python train.py --model="sound classifier" --dataset="short made-up English sentences, spoken by a formant synthesiser in many voices" --train_examples=26041 --noise_aug=0.01 --n_mels=40 --hop_length=160 --input="mfcc" --spec_augment=false --win_length=400 --targets=["voice"] --num_classes=4 --arch="convnext" --norm="layernorm" --activation="relu" --moe="soft" --num_experts=8 --moe_every=1 --expert_mlp_ratio=0.5 --slots_per_expert=2 --shared_expert=false --subsampling=4 --layers=10 --width=384 --kernel_size=5 --loss="binary_cross_entropy" --optimizer="adamw" --lr=0.00093 --beta1=0.9 --beta2=0.999 --eps=1e-08 --grad_clip=1.0 --steps=26800 --batch_size=64 --epochs=65.9 --lr_schedule="wsd" --decay_fraction=0.4 --final_lr_fraction=0.05 --warmup_steps=530 --weight_decay=0.05
Rows from block 3 of a small sound classifier, named by matrix and row number. Rows with one number within an expert belong to one neuron, the router's apart. Each number is 128 + 32 x the weight over its row's rms, rounded and kept within 0 to 255. All counts start at 0.
After each expert's rows are labels from the 100 clips, of 14976, where the router gives the expert most weight on average: "top examples" is what is common among them. Only what is clearly more common there than usual is listed. The data: short made-up English sentences, spoken by a formant synthesiser in many voices. In brackets: how many of the 100.
# router: slot weights (model.blocks.3.mlp.router.weight, 16x384), inputs 0-127
# up: expert up (model.blocks.3.mlp.up, 8x192x384), inputs 0-127
# down: expert down (model.blocks.3.mlp.down, 8x384x192, transposed), outputs 0-127

# expert 2
router.4 [157 117 107 178 121  94  97 161 135 140 155 124 126 183  85 124 169  97 168  53  47 110 122 173 118 139 135  93 128 138 116 130 123 160 122 107  26  66  97 201 141 151 170 104 148 102 149 118  86 107  64 133 153 105  72  96 143 204 142  55 171 118 122 128 116 119 131  99 158  60 151 146 117 116 103 145 140 166 134 107 188  89 139  94 148  54 121 130  99  63 100 133 132 126 154 124 150 120 161 166  93 142 107 105 141 110  89 109 176 116 135 151 138 104 176  79 131  75 144 125  79 150 140 142  99 101 122 134]
router.5 [110 149 144 175  89  99 134 123 139 113 134 135 122 148 110 131 117 114 124  68   5 143 130 179 103 122 145 172 104  85  96 112 120 128 161 124  72  58 145 157 175  92 209 114 152  91 114 148 114 143 118 153 152 113 129 152 157 131 149  66 124 173 122 122  96 103 161  90 147 103  99 152 187 132 132 145 132 151 173 154 209 116 157 160  56  98 122 140 124  56 134 148 145 144  96  95 125 122 158 150  98 146 171 124 143 141 124 157 145 134  83 160 180 173 180  97 116 161 113 126  93 105 111 115 123 112  99 147]
up.0 [110 115 111 150 157 163 129 146 175 108  83 151 146 112 137  72  71  79 140 187 104 116 147 105 133 136 142 122  73 116 153  85 133  85 153 129 152 152 136 128 143  80 166 137 146 130 112  79 111 115 122  66 143 138 177 146 110 109 131 223 162 141 148  90 135 107 163  80 141 130  92 231 134 135 144 134 160 117  91 144  78 124 146 139 137 139 140 178 158 124 137 132 129 116 157 114 161 202 134 115 106 131 116 131 130 103 219 152 124 110 162 106  91  95 175 120  98 141 128 136 181 121 103  79 144  56 120 103]
down.0 [164  89 117 121 127 120  52 128 177  93 140  90  73 149 117 148 150 102 132 124 112 134  53 187 127 126 156 110  58 118  79 152  98 165 106  54 162 150 134 157 114  45  77  83 157 115 112 115 162 153  64 112 162 159 175 179 128 135 154 145 134 133 169 136 129 113 147 119 146 162 193 134 116  87 124 142  95 154 140 147 140 121 138 134 178 138 136 151  92 130  85  93 130 159 125  85 142 152  94 118  86 129 118 125 104 107 178 127 124 117 150 118 103 105 127 156  92 179 128 141 119  85  35  91 142 135 157 163]
up.1 [101 129 132 128 166 140 178 115  76 122 103  87 143 137 172  89 136 121 127 166 115 151 156  47 110 132  92 125  83 172 161 176  47 158 138 170 199 181 103  90 134 151  80 138  82 147 176 164 135 100 116  96 101  94 157 121 117  84  53 158 145 114  89 145  96 154 142 128  76 105 113 109 153 124  86  90 122  79 115 122  55 144  64  76 150 134 129 170 146 178 147  95 110  86 128 154 165 139  70 132 162  77 109 128 110 161  76 106 107 148 136 106  58 123 158 151 125 134 149  96 152 108 185  82 104 131 114 160]
down.1 [ 73 155 122  94 114 131  53 115 124  66 115 148 109 124 105 143  55 117 113 134 142 144 109 123 112 127 133 148 130  93 100 131 160 159  71 132 110  92 118 179 107  35 131 123  98  70 107 155 172 115 122 167 177 131 137  65 110  61 126  93  91 130 104 112 117 129 129 139 122  85 122 166 130  96 146 130  60 202 115 167 145 126 175 123  70  68 152 128  74  83 163 152  83 164 144 110  83  66 131 155 134 151 107 103 151  87 149  97 144 197 163 138 102 128  93 154 103 116 137 100 139  97 152 132 153 147 127 136]
top examples: voice: high voice (98); /ɝ/ (77); "every" (33)

# expert 5
router.10 [174 101  93 164 148  87 103  96 160 125  94 106 131  79 183 115 164 120 128 124 142 132  96 143 113 139 113 101 130 151 166 145 119 127 140 133 117 130 117 142 118 117 125 170 112 116 135 169  69 137 123  74 157 165 105 144 132  91 128 135 101 124 151  98 113 128  96  57 115 107 170  95 137 122 109  69 104 155  91  91 169  90 126 107 146 147  83 145 140 140 128  77  92 142 119 136 126 116  91 157 127  99  56  95 161 118  46 152 142 135  93  79 103 100 222  45 133  92  94  65 121 114 142 159  48 157  91 104]
router.11 [120 138  78  87  52 117  98 134 118 154 124  87 121 125 174 174 164  92  97 165 109 125 120  88 138 150 108 116  97 129 106 133 144 123 121 115  88 167 115 105 144 127 157 105 130  98 105 152  85 123 164 113 105 122 106 136 164 163 131 111 101 126 125 106  95 119 152 127 127  79 143 130 163  81 111 167 133 141 109  69 157 125 145 114 128 122 140 114 117 150 109 135 131 136 110 109 187 118  91 180 112 173  51 135 103  96 126 110 133 133  48 126 104 110 192 106  94 134 120 137 109 119 193 114  21  78 124 121]
up.0 [157 133 178 162 164 186 149 106  93 190 142 198 124 130 132 104 126 108 143 152  80 102 144 135 130 187 158 107 149 116 100 148 138 135 204 157 108 110 148 141 156 113  57 135 125 108 157 143  92 121 118  87 137 139 155 113 134 157 132 143 162 166 126 136 157 184 177 120 131 121 170 118 125 101 139 107 141  22 137 146 126 145 129 165 176  97 185 154 173  48 113 168  57 120 137 135 152 155 226 135 109 144 166 119 137 103 128 158  96 118 175 157 115 178 116 107 129 146 125 169 134 140  90 105 166 102 110 167]
down.0 [157 155  83 124 137 107 127 104  88  94 166 116 157  73 196 126  92 114  82 139 142 144 141 177 149 144 113 114  90 125 167 128 131 130  57 124 163  95 145 134 165 157 216 130  83 153  88  92 147 160 103 165 138  75 120  92 126 158 113 147 129 198 131  99 114 141 123 127 104 131 101 127  95  75 110 186 118 119 142 105  93 166  91 117 110  86 101 126 149 130 125 128 129 166 130  95 114 102  88 115 147  92  81 180 136 149 137 138 153 151 150 129 159 155  87 154 206 116 153 102 124 153 151 124  79 122 175 136]
up.1 [ 98 110 152 184 134 134 172 109 130 137 102 180 139 170  85 162 107 117 120 130 122 129 135 119 121 152 164 162 139 137  92 128  78 113 120 133 201  56 143  85 175 134  71 128 118 128 105 123 183  95 131  88 126 128 166 173  91  85 106 131 228 167 145 142 194 130 159 109 101 142 134  84 185 166 172  97  78 107 148 156  48 146 149 106 105 118 152 157 131 131 173 121 139 103 189 118  96 146  89 116  82 145 205 145 102 178 159 154 116 182 152 139 104  86 105 105 173  86 150 121 122 108 128 115 181 214 133 134]
down.1 [ 72 126 110  94  63  66 123 154 156 105 130 102 133 121 115 120 108 113 162 108 115  36 155  98 127 105 127 101 117 121 104 158 152  83  91 145 159 119 135 128  97 122 111 166 100 151  71 147 140  95 132 182 125 116 144 255 110 124  89 124 108 145 188 119  93 159  95 171 109 182  98 130 146 107 156 117 131 127 112 106 110  62  43 128 238 113 133 114  75 103 112 112 165 157 121 106 144 113 132 119 177  96  79 112 156 119 149 146 152  92 132 127 143 157 136 147 133 106 150 159 134 153  83 143 125 104 123 112]
top examples: voice: child-like voice (100); reverberation (78); "every" (35); number of words: 8 (25)

# expert 0
router.0 [138 111 169 114 156 147 152 127  89 150  11 117  65 121 147  79 162 100 171 128 134 123 100 148 125  85 127  77 160 107 116 144  97 160 122 150 100 150 112 141 156 107 153 130 111 146 168 167 143 222 128  48 142  98 173  93 131 159 103 151 116 117 129 122 167 119 126  91 128 148 157  87 205  62  72 131 101 130 139 174 111 139  92 150 122 235  88 139 152 170 115 135 115 105  85 107 113 104 162 152 105  45  26 107  96 103 106 151 109 138  99  83 125 142 136  76 128 129 129 170 178 106  85 153  85 137 171 114]
router.1 [141 123 110 104 130 130 137 116 127 137  26 117  52  90 221 173 100  77  48 168 180 145 138 155 142 121 147 136 138 147 137 145  97 147 173 128 139 106 133 132 142 128 151 127  97 179 131 109  39  95 141 122 104 135 159 177 122  97  93 114 154 184 129 159 158 154 154  32 112 133 109 154 224 108 171 116 125  86  76 134 142 135 170  82  89 179 121 137 146 112 177 138 137 130 134 147 169 128 175 178  99  96  61 137  75 148 125 104 111 128 126  79 102 125 110  82 123 128 131  85  98  74 164 114 153 106 142 106]
up.0 [150  97 115  69 134 155 121  93 155 128 171 145 165 121 119  72 116  89 175 127 113 107  78 187 132 120 114 102 117 178 133  97  91  74 133 153 180 130 156  77 144  82 122 144  97 131  89 137 127 102 158 124  83 140 122 138  79 118 152 158 174 114 123 107 122 102 135 161  92 146  96  68  86 125 151 140 102  54 181  85  60  91 119 176 126 118  98 124 132 132 123 154 112  94  79 165  42 125  79 149 110 120 194 138 168 134 183  79 162 136 138 119 112 103 123 153  93  96 141 149 141 119 100  88 130 160  99 138]
down.0 [ 93 114 185 145 111 163 115  64 134 151 156 131 151 202 111 132 120 110 110  23  92 188 140 133 101 152 140  80 131 124 111 138 164 136 159 137  91 132  90 211 167 141 139 103  90 146  70  86 179 101 137  88 108 106  93  60  88  80 117  86 162 165 133 125 127  98 121 129 136 159 145 110 186 105  86 140 125 149 178 118 112 149 118 214 119 141 104 133 104 133  95 201  64 117  99 104 105 102  93 116 119  76 126 176 139 150 148 190 153 154 100 118 102 153 125 145 106 173 147 119 174 150 159 105 106 106  84 120]
up.1 [190 154 144 185  56 122 110 106 110  98 221 168 109 127  71 105 159  79 142 135 116  21 161 175 146 144 157 162 100 132 136 109 138  93  74  82 109 139 133  96 143 174 135 175 149  52 113 142 117 154 158 147 126 123 163 150 135  96 136 147 117 130 152 145  72  89 162 144 122 138 118 117 151 163  93 128 145  76 196 136 125 105 127 132 114  72 151 164 119 101 118 140 108 141 118 133 116 172 140 121 122  85 142 151 185 106 134 154 153 103 168 109  88 135  94 145 144 105 116 185 126 134 181 151 139 176  88 117]
down.1 [ 82 108 141 173 141  97 130 137  70 127  94 155 107 136 125 161  71 182 145 159 176 117  94 139 147 135 146 104 105  95 164  98 113 157 136 149 104 114 102 165 106 123 144 132 131 136 168  88 181 167 105  92 106  91 141 105 124 114 198 152 119 158  87  58 163 121 157 101 158 169  96  97 150 153 108 115 135  89 163 101 192 155 137 138 104  92 128 132 123 106 123 170 107 100 147 113 136 205 158  57 105 116 172  81 129 117 104 102 141 148 122 125 158 161 168  99  72 169 133 153  96 153 138 124 131 127 134 172]
top examples: number of words: 4 (59); voice: child-like voice (55); "where" (35); mains hum (33)

# expert 1
router.2 [ 78 126 150 120 152 119 128  97 120 145  88 105 112 124 200  88 130 126 110  82 116 110 100 150  85 149 120 156 141 131 127 144  96 188 151 161 171  95 109 109 135 145 119 140 131 121 119 101 135 102 152  52 107 149  99 107 144 156 120 170  87 131 117 149 141 158 108 113 153 102 130 164 144  93 149 136 106 109 112  45  35 105  79 157 148 158 146 138 138 140  89 113 121 118 126  95 166  95  41  90 149 148  61 140  68  74 126 156 115  76  72 175 127 106 165  93 112 104 136 118 107 118 120 132 124 125 152 110]
router.3 [134 130 126  93  53 144 143 105 138 153 151 113 110 135 133 116  71 144 148  76 182 106  96  54 139 113 140 123 105 105 154 119 142  96 102 101 191 121 129 117 143 146 113 184 102 119 130 111 184 122 141 151 114 109  98 125  98 158  81 184 123 149 125 169  98  89 115  84 121 150 127 106 178 195 149 146 163  69 145 134  91 118  75  83 168 147 115 113  86 122 131  87 115 102 122 136 140 115  66 132 114 157 165 112  90  50 146 140 137 122 103 134 108 102 121 204  97 130  93 137 147 126  99 139 134 189  99 127]
up.0 [126  94 140 107 127 179 111 125 132 115 118 110 145 132 120 138 142  94  76 152 103 116 128  77 159 151 177  81 116 166 139 141 130  83 147 155 130  94  84 124 136 153 151  88 161  61 186 143 119 151 112  86 124 161 141 138 134 100 123  34 109  87  86 123 101 131 148  72 160 163 107 131 212 123 117 135 130  95 131 100 129 130 122  91  72  64  77 202 151 117 109 121 122  76 110 127 147 153 170 165 121 145 106  79 148 125 116 132 105 164 122 106  69 152 127 147 141 120 100 128 135  75 206 110 102 129 162 139]
down.0 [103 118 113 107 161 174 149 123 124 164  81 193 133 178 126 162  84 129 121 119 207 145 154 108 146 101 141 195 110  56 134 183 148 128 103 110 147  74 161 111 142 100 112 102 129  98 184 156 122  94 151 181 156 173 117  60 146 127 166 111  95 121 140  88 111 147 161 166 126  98  88 127 115 160 155 162 144 137 163 105 167 146 174 114 109  85 162 122 152 138  68 179 112 145  87 138 122 131 170 186  76 117  95 148 107 155  82 110 168 109  98  87 168 116 112 135  99 152 149  86 119  81 150 179 134 153 144 111]
up.1 [123 109 128 126 141 108 142 151 146 108 108 176  86 118 111 151 119  65 145  89 121 153 125  95  92 107 151  62  86 130  85 137  95 122 139 118  68 106  94 117  96 122 162  44 124  94  83  99 136 127 115 115 135 135 119 166  62 150 131 107  75  90  73 119 133  85 148  83 156 131 134 102 152 113 186  96 155 130  92 115 145 126 179  74  72 149  94 122  72 120 143 114 134 100 146 139 158 138 180 230 148 143  94 147  99 145 127 124  89 118 204  79 101 119 148 114 107  78 111  90  45 139 141 158 152 122 126 154]
down.1 [121 124  97 101 123  64  87 133  99 111 134 134  87 113  60 157 123  91 150 133  90  66 202  77 147 117  92 104  91 135  86  67 166 129  83 150 143  94 180 106 100 132  56 145 103 123 123 106 218  79 164 135 130 113 139 168 131 113  64 140 144 125 117 157 143 153  93 202  83 123 126 131 118  85 159 128 114 137  87  70 105 129  96 130 225  86  85 145 116 124 127 168 101 158 112 106  87  99  98 122 155 127 119 109 163 114 129 145 109 163 126 104 144 161 146 162 111 108 178 116 170 122  72 143 147 102 139  77]
top examples: voice: high voice (93); number of words: 4 (62); mains hum (32)

# expert 7
router.14 [164 118 132 133 101  71 144 134 121 135  85 153 113 126 157  62 148  89  98 130  80 210 113 140 145 152  94 117 119 108 113 138 133 109 158 133 137  85 106 139  90 129 119 160 105 157 117 141  80 115 107  75 112  69  79 183 147  73  84 151 150 107 125 133 120 160 110 150 130  85 100  73 100 139 128  79  91 121 115 105 136 103 167 152  86 102  65 110 127 105 127 135 147 112 156 200 131 131  93 169 116 144 169  98 121 169  89 102 214 139  86 136 145 133 114 141 116 101 126 132 115 176 137 116 119 207 162 134]
router.15 [158 127 141 141 128  88 149 137 104  91 123 119 115 165 121 125 174 109 163  76 230 144  97 127  78 104 112 111 161  99  58 155 153 118 116 113 127  56 121 140  76 127 119 129 111 134 147 124  59 114  92 148 175 131  49 134 110  97 116 114  84 125 114 132  99 153 106 126 140 144 141  96 110 109 132 115 142 133  88 115 133 123 127  71  78  86 122 128 145  78  98 115 107 125 156 153 128 110 122 219 125 132 113 111 120 158 115  90  99 123 111 119 138 146 154 119 131  69 136  93  71 122 157 123 135 199 108 104]
up.0 [129 123 144 155 106 172 151 167 130 173  53 150 120 102 139 143  99  98 152 180  79 119 149 120 124 170 135 132  99 118 125 103  86 106 150 148 194 139 164 120 104 141 185  62 121 181 188 125 122 148 188 103 115 126 167 200 144  70 109 175 148 139 135 145 125 128  99  54 115 111 125 140 147 114  75 151 124  68 142 160 165 167 143 100 178 168  73 134 139 132  87 181 108 110  96 143 173 131 129  88 171  59 105 119 106  97 134 142 109 156 180  89  66 142 150 197 116 151 108 119 166  78 119 104  93  98 154 110]
down.0 [ 75 103 143 119 185 107  71 170  63 129 146 139 144 104 123 137 144 112 139 176 121 102 134 122 200 111 116 132 104 101 126 136 132 154 100 171 134 154 147 127 116  53 121 128 111 128  93 133 122 141 117 117 131 120 132 231 126  93  85 106 127  86  97  82 155 160 125 184  78 107 117 134  93  57 165 161  87  97 117  66 141  98 108  78 184 127 117 139 107 112 135 114 140 144 207  85 129 126 106 139 147 107 110 134 152 131  97 144 118 121 117  87 153  95  78 180  85 113 134  74 186 166  58 150 152 104 133 112]
up.1 [160 151 145 138 167 183 192 106 154 140 122 149 165 101 124 151 122  94 120 175 100 112 107 106 140 159 188  83 148 116 183 117  85  90 123 208 144 118 126 101 130 113 169 139 139 133 116 132 105 187 108 147 117 138 172 108 186  76 130 119 179 175 126 217 115 141 145 161 130 123 131 133  93 116 122 135 117 148 184 105 120 138 144  66 109  93 147 147 133 133  96 138 106 115 185 126 133  91 174  70 169 124 116 148 137 129 139 160 122 178 164 112 109 133  94 152 148 143 183 143  96 111 111 150 130 109 136 140]
down.1 [ 89 137 149 179 105  92 106 152 152 119 174 109 100 115 191 150  66 142 183 107  95 151 103  72  79 153  88  76 119 105 122  37  96 151 129 150 147 134 182 192 133 138 130  97 137 107 111 172 176 157 116 149 164 111 157 190 132 137 125 184 153  93  75 141 150 122 118 132 100 156 197 100  90  96 196 128 109 154 132 157 141  71  78  96 148 197 142 148 120 128 131 140 147 144 195  97 164  92  33 170 109 117 130 138 127 173 187 131 116 113 105 146  66 135 140 147 128 110 110 123 132 154  81 142 112 182 125 119]
top examples: voice: low voice (99); reverberation (59); white noise (53); intonation: flat (47)

# expert 4
router.8 [156 120 114 127 142 104 120  86 131 111 135 121 171 148 119 155 152 179 161  83 210 141 110 125 118  94 118 145 115  96 108  85 155 129 126  83 135 175 116 174 103  70  45 156 115 152 125  80 136 151 133 147 114 110 144 123 151 122 129 104 133  82 138 105 145 112  87 163  92 157 112 107  76 138 176 116 113 132 109 133 173 103 158 153 119  78 178  95  97 107 102  79  95 139 164 122  83 128 133 126  96 144  84 107 117 129 153  73 133 101  83  67 121 108 134 102  99  92 134 122 106 172  92 125 143 132 121 106]
router.9 [ 87 139 101 126  97 137 142 112 102 146 114  94 118 139 155 121 108 141 178  80 153 113 130  70 123 149 102 110 149 135 100 106 148 103 107 114 157 156 152 147  84 111  88 186 113  79 103 115 170 139 191  99 127 191 101  92 116 134 158 196 114 168 120 115 152 124 116  95  60 150 138 156 131 110 151 122 116  97 107 165  30  80 119 114 146 109 147  99  91 118 119 107 105 118 159 134 101 137  82 176 129 131 147 151 104 162 141 102  91  38 175 133 133 107 149 181 129 141 130 111 123 184  78 101 147 137 110 100]
up.0 [100 109 182 137 175 149 121 182 118 163  72 153  89 116 134 148  76  83  70 202 109  94 136 127 178 134 129 142 152 150 199 191 121  92 191 215 130 109 113 110 164 146 170 133 159 115 181 199  94 104 123 122  93 123 134 126 142  91  98 127 160 116 110 123 105 167 204 115 149  69  98  95 164  73 114 127  92 126 124 121 116 173 161 119  98 123 121 131 162 107 182 143 123 129 121 184 169 126 134  78 153 137 137 111 126 152 176 186 143 180 135 150  82 152  98 116 122 124 134 103 101  93 151  65 117 133 145 145]
down.0 [ 89  96 119 141 182 110 113 138  87 126 109 136 177 174 142 131 172 144 147  80 118 167 105 180 161  36 122 123 100 116 142 169 116 123 134  88  58 140 152  81  73 120 152 179 169 151 107 190  99  53  54 137 147 102 107 143 160 107 137 143 129 118 119 164 197 150  82 126 130 149 136 110 112 108 163 153 125 156 148  89 159 118 117  85 191 158  94 140 102 127 122 152 110 107 176  59 130 177 119 107 151  93 106 165 138  91 125 114 126 136 151 137  91 122 202 127 112 103 129 134 155 130 100 172 194  71 166 159]
up.1 [116 134 157 162 176 100  97 144 106 152  34 161  52 156 151 141 157  98  91 179  66 161 183 158 132 130 121 133 101 153 139 133  98 121 161 180 148  87  91  96 155 136 183 112 124 162 135 193 107 146 103 144 147 145 165 173 124  80 132 181 145 118  91 166 114 193 149 130 153 133 118 129 191 106 125 117  92 123 109 142 118 178 182 167  86 169  99 196 124 111 179 143 118 121 156 153 178 164 116  96  91  93  90 139 131 168 146  99 128 174 135  81 115 157  82 116 172  98 129 110 151 117 157 105  98  90 108 149]
down.1 [ 67 154 139 109  76 111 138 113 148 113  99 127 108 115  96 192 126  72 114 145 148  58  82 154 112 121 160  71 107 127 150 105  93 108 131 121  52 115 108 146  72 146 126 148 135 155 173  99 168 176 117 108 124 110 137 149 177 119  85 137 156 136 120 117 131 127 116 104  86 178 122 164 118  79 105 195 132 134 117  94 159 143 121 126  14 113 149 104  86 154 141 209  96 143 174  76 158 135 118 158 147 103  88  95 145 125 133 104 119 164 106 164 105 148 142 129 181 151  94 144 191  96 150 126 123 132 159 134]
top examples: voice: deep voice (96); sentence kind: statement (94); /n/ (88); /d/ (80)

# expert 3
router.6 [112 124  90 160 116 133 116 121 136 147  36 140 100 122 183 169 132  85 143 126 112 145 123 166 131 107 108 113 125 107  74 126  94 191  91 112 114 170 138 168 111 136 152 106 107 135  96  72  73 131 143  70 102 128 119 167 126 122 105 125 103  84 133 148 124 105 110  82 107  82 113 156 131  79 116 141 115 165  85 122 157  98 157 145 114 180 112 114 123 199 107 137 136 130 115 129 124 111 147 143 136  69  29 135  80  92 128 121 127 127 128 101 134 128 195  56 111 125 116 126  86 118 101 183 107 101 100 139]
router.7 [145 132  94 120 149 121  75 100 118 163  75 132  99 145 115 168 118 187 157 107 135 133 124 162 165 124 108 105  89  98  95  65 127 203 126  98  97 170 142 124  93 130 145 101 134 172 153 101 131 125 144  47 157 122 121 148 153 140 153 119  93  61 137  89  82 125  78  94  81 130 162 116 135 113 100 124 154 142 144 119 199 126 117 173 133 149 119 116 100 165 105 116 124 155 121 111 158 105 102 150 156  99 126 133 114  93  84 135 149  87 127 104 140 115 150  85 139 116 128 131 154 113 137 161 140  86 126 115]
up.0 [155 144 179 159 106 118 159 156 116 131 158 137 173 119 144 113 126  91 126 111 105  84 173 225 146 104 106 101 123 132 162 142 141 104 152 136 120 155 126 118 110 125 121 158 168 103 114 138 136 125  41 199 109 121 177 134 109  85  82 150 164  98 121 106 121 117 179 165 129 141 110 159  82 122 114 109  75 107 149 164 107 116 121 183  65  76  52 112 132 127 110  81 108 143 163 144  87 121 150 174  78  81 130 163 183 142 159 133  66 138 186 151 124  81 126 141 107  84  66  76 152 108 131  95 172 150 141 113]
down.0 [177 191 126  81  79  91 195 115 146 156 161 126 104 143 151 141 145 170 106 141 198 151 102 189 133 168 158 165 122 116 128 186  95 133 142 157 137  49  57 138 177 188  47 134 162 101 156 158 174 124 144 125 132 203 149 131 170 132 149  81  94 109 168 171 106 152 159 107 147 118 157 109  88 150 136 121 203 104 118 121 180 122  73 160 112 149 131 163 115 160 137 142 134 123  90 128 123 101 121 143 101 125 186 129 189 147 145 133 165 152 154  99 141 136  72  85 187 147 131 136 101 119  86 119 104 144 174 147]
up.1 [152 116  79 108 175 149 119  94 143  98 149 119 210 128  82 144  81 122  97 115 114 119 123 159 116 147 135 119 121 197 107 153  97 127 130 112 143 170 118 125  84 106  80 133  81 148 120 145 135  64  70 160 118 121  90 156  95 180  96  68 166 109 123 101 149 145 153 200  91  87 107  89 107 125 131  77  70 119 159  85 112 111 131 184 139 101 137 146 100 150 134 177 120 141 179 106  87 142 130 147 122 140 111 123 110 161 109 104 146 101 160 166  84 118 152 100 107  81 118 176 152 134 104 135 226 125 120 145]
down.1 [121 106  49 105 109 111 116  82 139 151 110 122 124 173 188 112 116 107 146 130 148 126 131 119 110  95 116 159 162 139 114 156 148  69 146 114  87 111 132 186 134 179 125 163 127 112  82 113 128  52 166 174 115  81 150 138 160 154 186 106 177 118 112  82 102 126 127 160 129 190 130 128 113 137  70 118 104 100 139 129 167  74 137 166  83 138 128 121  95 108  86 170  95  86 113 108 143 112 138 186 161 118  93 136 176 180 141 203 122 120 145 118 130 120 160 107 196 173 115 111 174 108  66 148 152  96  93 154]
top examples: voice: deep voice (91); white noise (58)

# expert 6
router.12 [143  99 163 164 212 159 146 125 139 131 111 202 109  93  52 136 123 107 156 116  52  74 117 126  88 160 130  71 104 146 114 105  70  86 121 137 128 132 133 114 153  66  66  90 117 132 124 134 156  98 110  84  81 111  93 161 123 178  92 131 113 140 150 145 171  66 117  75 146  20 111 128 181  98 127 119 155 175 122 100 160  93 134 145 142 122 118 117 139 124 188 134 104 118 142 159 132 168 114 153 116 126 110 125  91 116 118 154 130 108 161 112 130 125 122 138  99 102  77 168 146 124  87 103 175 136 131 118]
router.13 [100 168 109 152 147 167 119 127 110 186  12 137 128 157 131 138  98 140 169 116  71 136 150 141 133 117  82  96 153 130 116 141 101 122 160  77 107 165 100 158 126 135 165 100 112 131 109 142 129 164 203  41 110  90 136 125 105 172 141 155 113 127 126 146 129 150 130  94 120  86 128 123 216 107 146 122 146 129 140 144 149 127 138 142 122 164 163 127  92 127 115 123 121 145 125 144  99 126 164 108 140 111  21 112  95  86 122 136  97 149 113  82 139 110 200 124 137 123 142 148 135 120  70 152 158  87 158 129]
up.0 [174  81 121  96 146 167 147 112  86 146 169  47  92 132 110 115 179  97  58 137 160 123  59 132 116  89  87 116 123 122 168 140 174 127 144 179 147  57  95  91  93  79  75 157 128  58 118 148 107  87  98 165 140 154 134 155 123 143 137 102 154 173 100 156  97 144 160 168 116 100 172  98 148  77 132 138 125 143 108 162  50 149  96 134 128 140 160 158 187 104 115 151 141 118 105 148 183 137 110 146 122 158 156 128 149 143 114 134 128 169 137 188  96 154  73  96 165  93  94  84  90 125 164 112  86 160  94 142]
down.0 [108 149 127  96 157 114 129 167  55 151 139 161 116 185 132 158 134 147  28  89 201 122 158 133 145 135 128 131  81 157 183 110 134 184 172  98 112  96 109 155  98 101 124 161 145 161 138  76 217  98 116 133 109 154 155  85 158 143 141 111 106 164 131 124 145 140 120  86 144 117 111 165 155 118  97 161 114  89 135  38 127 158 125 104 155  51  89 173 146 169 119 206 174  96  85 144 103 157 180 130  94 133 189 173 147 106  94  80  90 163 112  92 135 145 186 142 126 133 184 115  67 167 135 132 211  80 124  84]
up.1 [187 104 146 143  77  84 124 116 106 179 123 126  84 113 141  93 143  99  98 126 147 134 100 121 170 130 169 135  98  98 133 116 133 112 153 195 137 101 133 144 159  88 119 162 123  77 217 130  92 104 128  78 154 126 172 154 107  10 108 100 138  94 124 171  87 121 145 120 141 158 199 141  93 102  90  53 124 132 195 146  61 151 158  90 151 132 110 168 161  91 104  87 115  88 121 125 106 122 104 106  75 134 136  88 139 117 131 143 110 146 162  84  77 123 102 138  59 146 110 114 136 128 130 104 147  91 114 129]
down.1 [111 138  83 112 144  82 167 140 126 163 121 137  85 142 118 123 138 156  36 105 119  88 107  72 132  92 136  55 153 139 176  66 148 108 153 138 131 159 174 217 105 107  99 123 108 168  79  81 159 127  93 120 165  79 132 204 167 155 118 119 147 107  67  83 128 104  70 104 142 156 180 111 228  80 124 117 146 106  95 123 122 141  48  99 144  83 107 107 124 154 168 136 151 155 160 149 141 136  46  85 115  87 117 124 184 117 125 145 163 143 105 104 117 136 142 139 150 120 109 173 189 107 118 116 119 136 131  87]
top examples: voice: child-like voice (99); number of words: 4 (69); "where" (39); mains hum (36)